config = dict(
    encoder_qk_norm=False,
    decoder_activation='silu',
    lr=0.025,
    adamw_weight_decay_other_params=0,
)
Rows from block 2 of the decoder of a small spectrogram autoencoder, named by matrix and row number. Rows with one number belong to one channel. Each number is 200 + 20 x the weight over its row's rms, rounded and kept within 0 to 999. All counts start at 0. After the name is the row's rms in percent of the matrix's.
After each channel's rows are labels from the 100 clips, of 14976, where the channel reaches its highest value: "top examples" is what is common among them. Only what is clearly more common there than usual is listed. The data: chords played on synthesised instruments.
# convs0: first 3x3 conv (decoder.decb.0.0.convs.0.weight, 192x192x3x3, standardized in use, each kernel summed), inputs 0-95
# convs1: second 3x3 conv (decoder.decb.0.0.convs.1.weight, 192x192x3x3, standardized in use, transposed, each kernel summed), outputs 0-95

convs0.179,094,209,211,186,207,195,198,223,203,200,228,194,158,220,216,209,204,224,196,187,185,195,189,222,211,199,208,189,183,174,222,244,149,168,187,170,203,203,181,175,221,192,227,216,196,179,202,186,193,211,201,192,189,173,244,193,167,174,199,223,184,202,195,183,191,200,213,188,150,179,193,235,208,216,170,191,190,185,230,199,175,156,189,190,196,177,228,190,174,222,213,213,210,178,203,192,169
convs1.179,088,186,212,199,215,220,210,202,215,196,180,206,190,155,191,187,200,223,178,194,207,233,209,186,203,217,206,229,222,228,182,194,212,223,215,243,216,165,213,213,198,217,203,176,214,238,208,187,201,190,198,190,204,230,180,203,187,214,175,168,216,188,217,201,248,210,179,217,213,192,173,171,194,193,199,207,219,233,157,206,229,223,194,176,177,212,184,192,243,170,183,195,170,214,180,240,203
top examples: clipping; text has "clipped"; horn-like

convs0.97,094,216,214,204,174,201,214,226,232,194,188,197,204,206,178,201,206,155,208,205,215,203,184,177,207,201,207,189,238,198,171,184,166,167,213,220,221,206,200,205,235,189,223,178,169,179,214,186,205,193,191,166,194,176,238,220,204,210,222,220,237,204,197,189,228,212,166,176,171,177,179,165,212,176,189,197,231,214,214,169,195,209,201,210,234,219,197,179,164,231,159,212,184,191,212,179,218
convs1.97,085,189,208,206,225,189,183,211,182,182,204,226,192,225,214,204,185,252,232,197,182,213,191,219,212,209,201,201,202,206,200,187,228,235,196,186,177,176,204,191,178,253,192,184,198,181,190,195,180,200,186,188,194,211,165,175,187,168,213,192,192,193,182,203,205,203,213,188,240,216,193,222,197,197,181,200,177,206,199,201,157,217,186,165,178,232,187,223,212,186,215,202,221,203,214,197,187
top examples: arpeggio; playing: arpeggio up; marimba-like

convs0.157,115,194,198,217,184,189,227,218,208,193,206,217,185,166,221,200,196,204,207,195,207,224,199,212,201,175,153,204,168,158,201,192,200,141,139,193,200,152,111,197,201,201,192,172,158,196,188,200,186,205,188,196,208,205,214,169,194,189,188,216,224,213,196,184,190,171,185,213,172,207,204,204,152,210,220,223,178,206,189,221,216,186,198,233,210,213,143,214,219,229,223,211,177,212,224,177,175
convs1.157,101,183,193,211,198,210,191,195,186,246,201,188,193,249,223,189,202,188,200,216,195,188,201,223,190,236,261,186,212,169,204,201,223,216,208,189,190,225,212,229,235,230,200,206,204,197,208,222,234,201,220,230,184,206,183,237,213,214,188,206,215,188,219,226,211,216,208,185,216,200,194,247,230,192,202,182,214,199,212,187,190,179,198,213,207,199,213,218,218,199,185,205,217,211,206,210,224
top examples: harpsichord-like

convs0.21,085,218,188,205,206,191,211,214,142,219,201,228,175,175,209,210,247,228,206,194,176,217,188,187,218,168,211,183,188,209,203,170,207,160,163,218,190,198,204,164,210,208,202,186,224,179,165,186,210,223,195,219,241,195,217,203,182,227,184,197,211,208,197,223,188,217,210,223,223,177,210,214,209,191,204,220,192,224,180,193,175,189,184,216,179,222,178,204,162,182,180,236,232,182,209,179,177
convs1.21,103,202,256,169,183,178,163,218,217,184,237,189,214,221,194,211,203,210,222,227,203,196,240,200,203,233,189,217,186,182,195,201,202,201,199,183,220,223,247,222,195,180,192,214,183,178,233,196,168,184,217,214,181,209,217,200,189,181,240,212,189,182,191,185,209,206,172,211,210,200,178,162,214,211,218,213,183,206,202,184,196,231,210,172,201,202,182,226,207,210,197,203,178,229,155,196,212
top examples: marimba-like

convs0.104,084,222,192,190,199,214,166,184,210,216,189,224,201,220,227,200,226,204,199,181,182,187,215,187,182,227,212,188,233,169,197,215,164,165,177,201,232,224,192,198,182,168,182,190,234,213,189,216,193,246,189,197,181,250,204,211,178,248,217,265,217,181,194,195,184,174,179,176,166,172,207,174,225,202,193,197,212,201,254,204,191,190,199,199,211,203,208,184,169,189,189,211,186,196,212,213,178
convs1.104,075,209,193,210,202,200,217,215,204,177,200,179,200,200,161,219,175,200,154,134,186,209,194,167,212,184,190,189,164,218,193,214,220,253,205,195,199,158,203,193,205,201,185,220,149,183,198,178,209,180,211,210,237,185,177,231,197,185,214,181,202,197,212,197,225,227,205,223,226,221,181,206,186,236,199,201,210,212,202,176,230,216,187,191,200,200,209,216,212,205,188,198,237,168,214,182,199
top examples: harpsichord-like; mains hum

convs0.35,101,198,178,228,221,213,173,188,203,200,210,206,212,222,207,205,230,217,198,207,166,181,196,200,211,219,185,180,236,175,220,215,227,183,159,212,184,183,241,184,144,177,208,218,230,211,212,203,180,145,220,170,176,209,195,172,214,212,215,247,233,197,209,175,190,228,221,224,188,228,212,219,184,219,201,178,221,172,165,170,185,226,209,213,173,181,187,224,198,173,188,172,213,196,202,186,215
convs1.35,083,201,216,183,204,217,213,195,222,212,204,187,197,210,213,201,165,149,203,160,220,205,189,236,215,194,241,204,172,212,188,203,194,226,205,204,199,212,161,188,227,214,221,204,208,187,211,189,237,215,207,196,182,213,185,240,216,201,162,183,177,216,235,230,204,179,193,156,195,203,181,195,189,213,194,219,202,265,222,240,189,172,195,184,237,204,205,193,166,208,220,243,192,180,195,194,191
top examples: harpsichord-like; plucked string-like

convs0.36,104,208,233,184,222,213,190,219,204,174,194,203,225,197,206,208,199,200,201,174,232,224,184,190,228,196,166,184,180,213,193,197,221,189,188,212,178,201,229,217,205,187,186,204,181,187,187,188,184,202,200,156,216,197,190,206,194,195,227,199,236,203,179,193,201,224,204,208,236,180,240,222,214,209,213,192,205,233,205,205,194,196,201,229,188,182,202,216,183,246,196,270,214,178,152,184,192
convs1.36,118,179,169,207,203,187,194,199,196,203,226,184,202,205,167,200,192,178,205,191,184,167,198,193,210,177,224,211,197,175,195,189,196,221,206,227,191,201,172,187,172,191,214,204,209,200,194,214,212,219,171,134,222,198,219,183,190,226,186,178,203,175,217,208,207,171,186,242,169,202,197,212,203,177,204,182,204,178,212,178,206,167,178,206,219,184,218,188,207,207,209,183,208,192,207,236,215
top examples: marimba-like

convs0.28,082,197,199,197,216,229,207,232,191,229,204,187,204,249,192,222,227,166,221,195,173,192,192,207,202,191,192,188,221,190,219,189,187,203,205,164,223,235,191,171,213,203,180,216,228,174,218,215,193,220,211,193,171,193,185,206,226,165,197,224,227,188,174,199,183,205,172,221,217,207,199,212,185,172,174,205,209,217,187,168,192,188,238,191,261,204,190,215,192,224,212,167,215,207,168,207,231
convs1.28,069,187,191,174,203,193,193,183,197,226,199,192,201,174,180,218,190,225,163,188,203,196,214,194,202,186,204,171,206,239,176,197,227,210,195,240,212,189,191,199,199,226,227,208,222,218,161,182,210,192,209,204,173,201,197,202,218,217,205,182,208,178,224,205,224,196,213,184,202,181,218,174,211,210,213,184,203,234,233,219,196,195,161,206,149,218,202,178,171,198,178,200,196,205,218,215,175
top examples: mains hum

convs0.149,105,228,189,221,189,168,179,193,189,183,190,169,203,224,212,185,219,219,205,210,179,222,186,171,206,210,198,212,180,188,183,229,172,169,163,215,184,190,212,201,154,210,216,227,199,209,168,172,210,218,203,240,187,190,218,182,194,179,198,205,161,198,233,174,225,186,178,207,220,168,214,154,200,210,176,186,176,242,226,219,184,197,210,176,184,239,213,175,221,186,195,180,153,214,197,219,189
convs1.149,097,156,197,199,190,206,214,210,185,216,204,192,172,159,218,232,197,193,221,173,197,208,242,232,240,197,213,177,205,203,185,216,222,199,206,189,203,208,201,207,237,239,222,161,225,186,214,207,152,210,212,210,185,205,183,206,187,219,196,210,229,199,164,206,200,200,198,199,173,223,190,242,206,218,178,221,188,210,196,226,194,224,184,214,224,197,180,233,186,204,220,211,222,185,190,155,217
top examples: vibraphone-like

convs0.191,099,190,223,181,194,180,219,195,202,214,205,199,238,218,185,196,171,207,185,252,191,200,202,203,196,199,226,198,195,217,177,205,243,249,207,212,176,174,233,197,190,205,183,199,179,206,132,177,178,199,197,210,221,187,233,197,165,200,209,239,229,193,197,182,184,238,184,203,234,190,193,181,167,207,224,184,225,229,216,182,196,204,187,191,197,212,185,208,239,202,189,162,190,183,170,197,216
convs1.191,093,226,198,210,208,195,213,202,203,212,181,190,178,168,174,197,198,187,163,157,183,210,236,189,180,207,179,189,189,139,199,186,174,187,176,179,225,214,231,209,205,202,195,200,215,247,247,211,203,200,216,216,173,203,177,181,192,183,202,216,203,209,200,209,216,191,211,195,194,214,209,201,219,229,201,216,208,212,167,191,221,217,206,209,190,188,223,188,199,212,210,211,181,198,214,188,179
top examples: block; text has "piano"

convs0.65,135,224,184,229,204,182,164,219,178,226,195,188,221,193,221,193,209,174,206,206,196,186,168,199,200,183,215,166,163,192,198,186,208,197,189,198,191,191,224,194,199,188,198,179,166,236,210,212,193,222,217,215,170,206,247,188,189,219,197,245,218,172,195,210,182,277,208,227,178,196,212,190,203,210,185,240,241,207,169,212,215,201,172,188,199,175,202,206,214,259,222,198,147,211,236,219,182
convs1.65,115,190,194,196,194,220,220,199,213,183,198,191,188,262,193,189,161,212,180,227,167,210,218,193,185,217,192,217,246,222,192,201,199,200,204,198,220,220,191,215,176,226,188,202,218,213,196,192,220,191,215,198,252,198,214,210,204,182,188,181,212,228,217,192,227,138,203,193,196,206,196,223,206,213,187,187,211,191,212,208,202,191,248,192,215,214,202,192,188,171,199,204,252,192,173,179,208
top examples: mains hum; clipping; text has "clipped"

convs0.69,106,172,184,206,176,197,203,200,199,232,189,173,207,206,187,204,210,211,201,213,205,193,195,210,166,179,186,269,187,189,199,191,202,190,170,203,227,214,202,209,209,222,200,192,202,190,172,183,213,167,209,232,207,207,202,197,165,219,245,202,223,185,204,174,183,196,244,147,194,202,253,211,178,236,206,157,246,187,185,189,244,205,153,176,223,191,206,216,214,208,197,200,211,232,184,128,182
convs1.69,082,202,188,196,234,201,223,204,216,185,218,216,158,211,212,192,148,218,200,190,178,206,167,214,198,244,202,171,229,205,218,192,206,202,208,205,179,207,198,192,209,198,206,216,194,229,236,244,218,196,194,209,203,208,213,213,201,193,171,219,201,186,193,222,203,233,172,248,195,198,148,208,206,197,211,233,197,188,224,201,192,192,227,211,188,200,173,192,218,198,203,204,161,182,222,264,194
top examples: harpsichord-like

convs0.54,108,202,190,221,196,213,207,215,214,228,226,190,211,200,218,181,201,210,213,226,207,229,212,213,228,188,205,241,218,168,200,218,179,187,167,162,215,200,219,170,207,232,163,223,219,216,195,190,176,197,224,225,220,208,208,177,214,202,186,186,250,190,223,192,199,177,192,221,241,195,202,168,210,202,216,200,206,234,183,202,220,235,201,192,187,202,180,206,187,220,244,180,177,194,154,230,207
convs1.54,122,191,209,234,218,179,219,150,217,166,189,234,184,216,225,214,185,218,200,170,196,202,193,198,205,198,204,177,182,172,214,186,198,152,207,213,216,210,201,224,210,176,195,182,215,196,246,199,195,203,209,158,187,181,167,200,204,207,201,193,212,177,187,204,176,201,195,210,206,186,199,199,207,210,214,185,200,174,192,201,200,200,228,182,209,189,206,224,226,220,189,209,256,184,222,138,230
top examples: harpsichord-like; marimba-like

convs0.55,111,218,185,190,219,210,204,203,191,218,240,176,190,278,201,212,220,179,190,208,169,236,208,204,189,165,191,204,191,209,192,204,172,204,194,179,180,219,220,206,184,259,194,184,201,189,187,199,195,214,181,231,259,214,250,213,196,218,197,173,191,194,198,223,188,223,218,226,176,215,198,210,184,227,195,192,217,193,202,192,191,208,212,202,200,193,195,174,184,206,207,226,234,236,190,172,179
convs1.55,088,174,228,207,202,201,225,192,228,199,213,221,178,144,202,194,199,253,190,198,231,187,218,202,193,230,189,193,206,208,204,211,213,204,207,211,227,203,193,193,210,151,197,181,191,217,222,193,209,219,211,152,132,196,192,198,191,195,215,216,200,226,210,191,196,201,202,206,218,186,214,185,215,196,197,197,170,199,202,201,204,190,199,205,183,205,209,214,218,176,221,205,169,186,206,210,212
top examples: clipping; text has "clipped"; mains hum

convs0.102,112,180,219,213,189,175,191,233,224,195,216,189,183,197,203,187,186,174,222,220,202,210,181,190,222,187,206,191,188,193,191,194,199,161,189,217,190,196,163,219,203,192,175,198,209,219,162,183,194,226,214,186,179,211,200,191,186,213,216,214,180,194,170,196,200,226,179,209,195,179,219,185,189,206,214,218,191,201,199,230,215,192,212,195,211,192,197,183,167,164,213,198,213,221,249,153,224
convs1.102,119,229,192,214,212,155,189,189,203,213,173,208,159,216,164,190,203,182,202,234,201,183,215,221,209,187,211,195,177,207,200,202,212,199,206,186,195,177,187,207,171,209,177,177,186,165,232,198,195,183,210,187,217,221,202,195,206,222,202,211,197,195,184,205,233,194,201,195,173,220,204,179,216,200,198,198,190,194,181,170,201,205,196,198,202,184,159,208,218,153,195,227,234,198,145,195,190
top examples: the note B; arpeggio; root: B

convs0.47,077,213,233,172,201,206,201,180,231,198,195,196,208,210,212,217,172,177,189,217,177,188,197,176,186,194,197,204,217,178,223,178,188,216,197,191,192,184,206,185,206,159,227,198,190,220,181,199,200,204,206,226,212,225,190,186,206,202,216,226,192,191,164,214,195,192,199,208,223,213,178,165,195,203,163,207,196,218,211,176,200,192,219,194,204,185,175,216,180,174,247,201,232,178,147,193,189
convs1.47,078,196,191,198,228,186,191,205,202,206,196,198,159,186,202,148,197,195,178,206,207,200,184,208,193,183,224,186,196,218,188,209,207,186,172,185,193,192,227,186,187,201,199,169,185,177,227,236,217,199,217,188,191,197,221,207,213,229,159,173,205,176,221,226,204,203,206,189,184,179,205,200,217,202,209,174,188,210,181,198,171,217,196,202,211,197,231,219,210,216,170,172,201,239,220,231,219
top examples: block; electric piano-like

convs0.187,125,201,194,196,221,222,224,188,228,202,206,171,250,221,211,199,207,187,187,215,212,224,202,208,217,211,225,193,210,199,189,188,170,207,213,212,180,191,164,184,216,212,194,178,178,215,218,228,212,193,202,179,151,170,166,206,178,203,204,241,188,182,206,215,190,235,205,194,219,220,182,197,160,211,177,180,176,203,182,209,184,180,205,189,169,157,200,183,177,187,196,218,201,194,206,162,169
convs1.187,122,173,197,225,171,198,192,239,208,185,222,170,181,176,202,175,184,197,230,208,185,201,207,216,200,192,181,191,200,237,184,210,207,197,186,163,201,201,211,190,176,172,183,231,221,190,178,183,195,219,198,200,209,204,189,203,210,199,184,180,193,231,191,187,207,204,206,185,151,195,185,212,206,168,200,213,278,189,230,190,182,177,203,226,195,218,159,193,232,241,208,239,173,199,225,194,236
top examples: horn-like; block; text has "clipped"

convs0.178,138,180,213,232,194,207,204,204,182,237,206,219,190,170,221,208,207,187,199,204,213,171,219,194,199,224,172,184,208,218,203,206,226,203,171,182,204,196,188,160,180,185,221,261,167,170,178,154,202,205,183,216,154,179,170,200,186,195,203,266,204,191,198,176,192,254,185,228,208,196,210,231,168,199,174,209,226,191,222,197,198,190,189,200,174,212,185,201,204,208,191,186,251,199,197,181,229
convs1.178,089,207,220,173,196,193,184,213,182,152,207,192,205,204,166,203,191,208,191,189,204,228,184,214,216,190,245,224,195,204,200,183,178,215,179,204,174,199,213,208,189,231,171,180,202,209,217,211,192,213,196,200,238,194,180,180,233,196,200,192,211,215,218,215,205,154,198,187,213,197,197,175,209,192,198,193,190,236,195,228,202,208,227,195,200,199,259,176,200,209,235,220,188,200,207,217,192
top examples: horn-like

convs0.189,098,206,187,213,197,208,203,221,188,230,191,206,195,233,202,204,199,211,182,180,180,199,219,198,196,157,225,208,192,211,199,190,200,230,196,215,208,193,217,195,187,194,199,188,211,179,235,218,193,226,197,205,171,168,255,220,160,212,209,217,231,186,185,190,197,204,188,220,235,197,160,170,178,196,172,212,257,156,175,168,185,188,233,205,214,175,197,205,191,210,183,179,211,203,203,176,188
convs1.189,074,191,161,187,223,193,198,191,166,171,199,187,194,164,187,172,194,222,186,192,201,201,176,187,196,229,182,181,201,192,211,233,207,147,209,211,205,183,174,206,178,225,192,201,187,225,159,204,204,183,196,207,198,215,196,197,212,199,211,218,187,196,206,189,193,219,216,186,204,210,199,230,207,203,199,195,168,273,192,196,206,214,212,227,180,235,193,213,180,188,212,197,207,189,218,231,211
top examples: arpeggio; playing: arpeggio down; horn-like

convs0.159,099,212,179,169,197,190,192,233,198,174,203,181,224,213,205,226,160,192,199,208,215,221,190,183,194,172,164,173,199,182,214,228,202,212,202,183,245,208,225,182,207,221,208,220,171,206,196,210,210,167,207,212,213,238,180,201,209,226,201,190,205,200,202,177,213,210,212,199,184,194,172,176,210,206,161,160,196,230,202,194,194,233,193,204,172,226,217,224,198,200,239,223,201,210,166,186,203
convs1.159,079,214,220,207,183,188,213,165,187,187,231,206,163,179,188,205,227,203,202,190,209,184,214,179,225,224,219,192,209,206,199,180,194,225,196,221,164,193,178,201,203,191,196,218,209,182,203,213,214,201,204,184,165,202,219,208,205,205,206,238,203,174,202,216,207,201,217,196,192,195,212,215,191,196,181,234,224,176,231,182,192,171,193,218,246,186,157,182,214,182,196,177,175,179,226,183,211
top examples: mains hum

convs0.121,123,189,219,260,215,196,194,202,204,206,189,215,262,237,188,189,193,220,219,213,197,186,231,214,193,169,237,173,177,199,195,209,219,183,207,194,212,191,188,209,180,172,193,215,213,182,219,206,235,187,207,203,224,194,190,178,180,199,190,177,237,206,188,139,217,182,236,226,175,183,207,192,192,220,223,168,198,172,230,206,217,207,212,215,219,213,212,187,222,200,183,209,148,226,222,218,219
convs1.121,097,180,174,200,208,198,238,206,179,226,195,185,154,184,164,192,221,178,195,198,195,236,155,172,197,191,176,219,211,209,204,196,187,188,176,190,198,206,169,193,229,217,210,201,175,225,201,184,188,189,183,198,165,197,204,237,203,217,184,213,189,186,209,220,166,180,186,181,209,220,190,202,216,199,180,214,214,211,167,197,190,196,198,210,183,169,169,213,215,198,204,215,204,142,194,177,195
top examples: clipping; text has "clipped"; white noise

convs0.87,101,205,221,223,198,189,200,217,191,191,198,238,187,222,220,207,173,182,198,174,218,188,193,221,197,207,190,208,181,184,204,210,216,188,215,247,200,191,234,219,210,196,182,175,218,177,171,221,194,199,210,218,248,219,203,198,183,227,187,190,186,193,201,203,158,209,201,219,219,175,235,182,204,195,226,200,176,160,210,225,239,230,184,214,220,197,189,205,193,201,181,199,188,162,178,212,205
convs1.87,141,180,217,193,212,210,220,194,230,205,187,190,219,176,230,177,195,202,217,216,215,176,234,180,238,182,206,191,201,188,172,189,184,215,189,189,190,209,186,181,191,205,174,198,172,254,200,170,202,207,206,208,162,202,191,189,186,216,188,217,203,187,208,190,202,221,187,217,180,211,185,183,219,204,208,210,272,207,237,227,175,201,198,205,154,199,223,207,222,211,159,216,174,210,210,200,215
top examples: block; square lead

convs0.33,082,178,197,183,211,190,193,222,209,210,199,189,225,204,193,205,207,199,198,206,229,197,210,182,188,220,201,159,230,183,203,231,201,211,182,215,199,200,216,159,178,204,198,250,183,201,211,224,192,175,189,213,219,202,198,172,237,203,180,214,216,183,176,202,203,140,239,203,182,222,239,184,219,187,214,216,195,238,170,197,205,205,171,223,242,194,202,179,180,218,167,170,185,225,214,217,210
convs1.33,072,188,219,190,202,186,224,214,182,211,193,205,237,218,217,212,191,193,212,184,161,209,199,179,185,172,237,200,177,212,189,218,203,227,208,189,196,200,190,208,205,236,193,152,257,206,206,164,217,209,206,169,185,191,193,230,201,228,205,165,180,207,214,205,192,225,185,209,212,194,168,218,185,206,208,202,207,155,211,222,189,219,210,196,184,200,223,206,196,198,216,196,216,180,178,176,198
top examples: text has "dominant"; horn-like; saw pad

convs0.123,097,196,240,200,214,178,199,210,225,237,178,180,231,221,212,193,206,205,172,230,211,193,198,205,218,201,166,217,187,210,185,212,193,198,224,203,200,190,188,212,189,197,200,189,225,177,208,191,181,167,174,159,193,185,157,208,190,175,201,224,223,166,202,205,189,229,176,189,212,215,174,180,195,187,211,226,207,206,200,245,259,186,165,262,207,183,202,220,157,212,162,197,184,153,185,184,187
convs1.123,089,205,178,173,171,186,197,207,207,195,205,200,224,203,203,195,185,223,212,182,202,208,184,163,203,195,194,202,185,237,187,213,191,194,190,176,182,233,199,193,211,201,212,215,175,222,191,220,197,216,206,215,162,193,187,200,197,189,231,206,164,217,222,196,210,175,216,198,173,176,216,208,209,183,202,197,179,217,186,186,168,222,228,221,217,229,202,163,175,201,212,226,201,235,269,189,223
top examples: horn-like

convs0.50,110,211,200,218,210,195,223,222,197,213,215,206,203,196,208,192,195,196,217,213,190,226,210,193,216,192,163,161,227,149,187,186,230,178,174,203,177,183,168,224,212,207,189,194,133,202,189,225,166,218,220,193,184,190,194,180,182,219,172,207,194,179,171,181,202,235,198,189,159,197,205,205,135,212,220,232,192,192,221,219,229,205,223,203,198,212,186,211,174,164,198,176,194,187,197,146,211
convs1.50,102,193,203,190,186,195,230,194,210,241,189,184,169,173,221,254,217,188,220,244,169,187,209,214,213,198,237,216,155,176,209,202,198,179,204,212,203,208,207,202,192,160,223,203,209,176,185,190,216,225,179,194,196,198,200,190,221,175,212,159,203,209,189,206,211,203,202,163,213,224,223,181,178,207,197,172,186,202,196,208,165,207,198,211,197,207,195,199,208,216,200,231,188,209,230,204,193
top examples: vibraphone-like

convs0.117,083,229,200,172,190,220,203,202,176,208,202,230,167,195,180,189,215,201,197,217,175,188,187,209,246,150,200,218,193,139,231,179,240,181,176,204,194,197,201,218,209,195,224,187,182,179,220,214,230,166,233,197,150,226,214,177,203,214,189,185,177,207,214,238,178,201,189,210,197,190,195,231,184,229,239,227,194,212,194,201,227,232,217,210,192,187,227,199,208,222,214,210,202,224,177,209,204
convs1.117,107,158,187,218,212,159,197,188,170,171,177,161,200,218,195,193,167,268,168,182,174,219,185,173,180,230,221,202,199,203,186,194,172,216,215,206,224,202,171,188,209,207,173,182,199,236,188,191,184,209,209,176,182,201,197,197,195,175,177,197,216,193,212,179,208,211,192,214,187,171,195,167,202,178,144,200,156,190,231,190,196,177,183,209,193,216,205,193,212,178,178,168,202,173,222,158,169
top examples: harpsichord-like

convs0.161,103,244,174,207,194,178,200,201,196,229,201,218,220,180,221,191,215,214,192,201,180,222,218,188,197,211,190,164,205,231,177,159,210,184,202,209,237,222,226,198,184,213,220,236,215,194,175,173,186,170,213,171,200,246,204,179,191,173,182,222,204,198,220,174,235,213,226,195,233,206,190,197,200,230,213,164,256,189,162,224,171,166,191,178,214,176,211,181,213,192,162,196,177,192,202,184,162
convs1.161,098,215,241,223,195,218,224,261,206,211,203,165,135,220,212,224,194,189,215,200,198,179,147,206,201,204,214,228,227,169,208,230,193,202,195,206,172,176,204,223,240,210,211,193,210,215,178,212,227,209,205,220,178,200,200,236,206,214,209,210,201,203,181,218,194,213,209,182,192,209,204,225,206,182,172,229,175,222,239,189,212,211,191,230,209,180,194,202,181,216,222,218,207,180,153,198,211
top examples: mains hum; clipping

convs0.111,095,199,219,213,203,240,206,181,185,214,214,215,198,203,199,217,212,239,183,222,231,163,188,179,170,194,212,212,192,208,215,176,220,209,240,213,175,208,204,204,260,206,209,175,179,184,179,199,196,208,205,200,235,208,220,202,191,141,210,204,208,209,201,159,201,206,189,215,172,212,169,200,209,190,223,195,221,198,198,221,188,155,220,209,221,207,144,202,172,190,234,226,196,177,200,193,174
convs1.111,098,189,215,209,235,200,190,194,214,179,200,177,208,184,187,226,237,181,177,170,183,213,242,191,199,227,181,184,189,170,174,196,190,217,190,195,206,194,185,171,186,181,200,208,207,212,217,183,204,197,181,207,220,204,196,157,196,209,197,189,206,202,225,214,203,221,209,173,230,213,193,192,195,193,198,197,171,182,223,173,220,215,188,196,187,190,244,190,227,231,171,190,210,219,193,181,195
top examples: clipping; text has "clipped"

convs0.190,078,180,208,180,207,206,189,209,233,191,206,177,177,206,214,197,199,214,187,177,197,245,202,248,208,220,185,241,160,206,221,204,233,190,169,223,201,191,223,237,177,178,229,190,149,226,175,231,202,176,206,197,180,193,199,147,224,202,179,198,217,188,196,201,204,191,188,213,209,151,206,201,180,168,215,201,203,196,201,188,170,213,185,213,206,181,210,213,190,177,187,186,182,174,195,175,203
convs1.190,140,228,226,200,192,212,212,192,207,213,213,194,197,190,200,197,182,217,223,233,199,170,187,205,166,214,201,135,218,192,153,213,213,225,226,216,232,219,185,174,194,201,154,233,175,184,230,191,198,188,186,202,240,191,208,232,156,226,191,178,203,198,197,190,208,189,203,224,201,234,192,205,157,196,180,171,218,198,187,227,224,204,197,192,170,211,182,189,217,200,220,222,221,205,178,219,190
top examples: marimba-like

convs0.88,130,223,169,203,196,217,208,177,200,183,227,222,205,234,168,173,192,224,252,203,196,193,226,224,193,200,215,219,191,208,217,208,177,190,170,202,193,189,175,205,181,213,248,202,212,206,177,203,207,221,212,207,211,219,236,164,173,246,209,133,211,191,203,201,206,217,184,220,196,235,229,202,215,195,223,204,144,227,169,231,217,245,200,194,210,199,215,192,204,186,236,236,160,196,188,195,176
convs1.88,091,160,212,189,209,208,208,195,213,184,193,174,176,177,206,231,238,179,181,207,189,198,176,184,212,183,156,199,202,196,194,197,203,184,213,189,195,185,222,186,213,174,171,209,203,178,205,217,196,187,207,194,188,201,238,203,201,162,192,245,205,208,201,213,189,217,214,177,211,190,188,181,175,203,190,193,253,154,249,165,179,182,201,198,206,204,177,201,206,219,158,196,200,229,187,192,198
top examples: vibraphone-like; marimba-like

convs0.107,126,199,173,181,191,194,169,215,185,197,188,212,155,237,200,196,223,208,206,165,184,171,215,187,206,195,179,224,200,215,182,183,215,181,188,209,188,188,175,188,195,177,207,210,181,200,181,213,186,200,193,235,183,173,240,166,231,227,200,229,201,208,219,211,195,204,171,183,213,198,195,202,177,212,180,217,189,220,217,202,173,197,210,206,184,194,218,165,205,194,201,202,266,199,182,211,232
convs1.107,102,179,235,232,199,216,208,202,216,195,223,181,202,171,195,203,181,188,204,238,197,222,213,186,217,206,235,198,164,202,205,227,176,195,190,179,211,164,182,216,186,202,195,177,216,179,223,183,234,198,203,202,199,230,149,209,198,186,184,171,183,203,211,185,224,209,212,187,172,186,214,188,207,203,199,181,201,189,205,197,196,200,208,192,212,198,175,226,191,228,186,170,122,192,210,192,184
top examples: clipping; text has "clipped"; marimba-like

convs0.76,117,173,195,222,208,198,225,207,209,207,230,192,184,158,204,198,194,196,204,208,198,214,208,212,202,198,183,175,183,169,190,197,213,177,163,203,181,184,129,206,212,238,199,203,111,216,203,202,195,207,204,231,179,185,192,219,183,208,198,215,206,181,176,172,196,200,208,201,169,201,218,219,164,198,205,214,202,185,192,211,207,192,181,223,202,210,124,192,183,185,181,184,196,231,204,165,197
convs1.76,107,231,229,191,194,214,197,212,235,173,191,219,255,248,176,225,248,189,193,209,211,205,193,217,191,200,224,204,217,219,198,191,231,233,203,194,191,192,209,179,181,189,207,218,230,201,205,197,211,179,202,198,201,201,205,196,203,205,196,205,196,209,206,211,216,217,208,182,214,222,192,213,232,194,167,199,211,232,201,197,199,205,225,191,222,195,254,223,199,223,209,186,214,196,171,221,178
top examples: harpsichord-like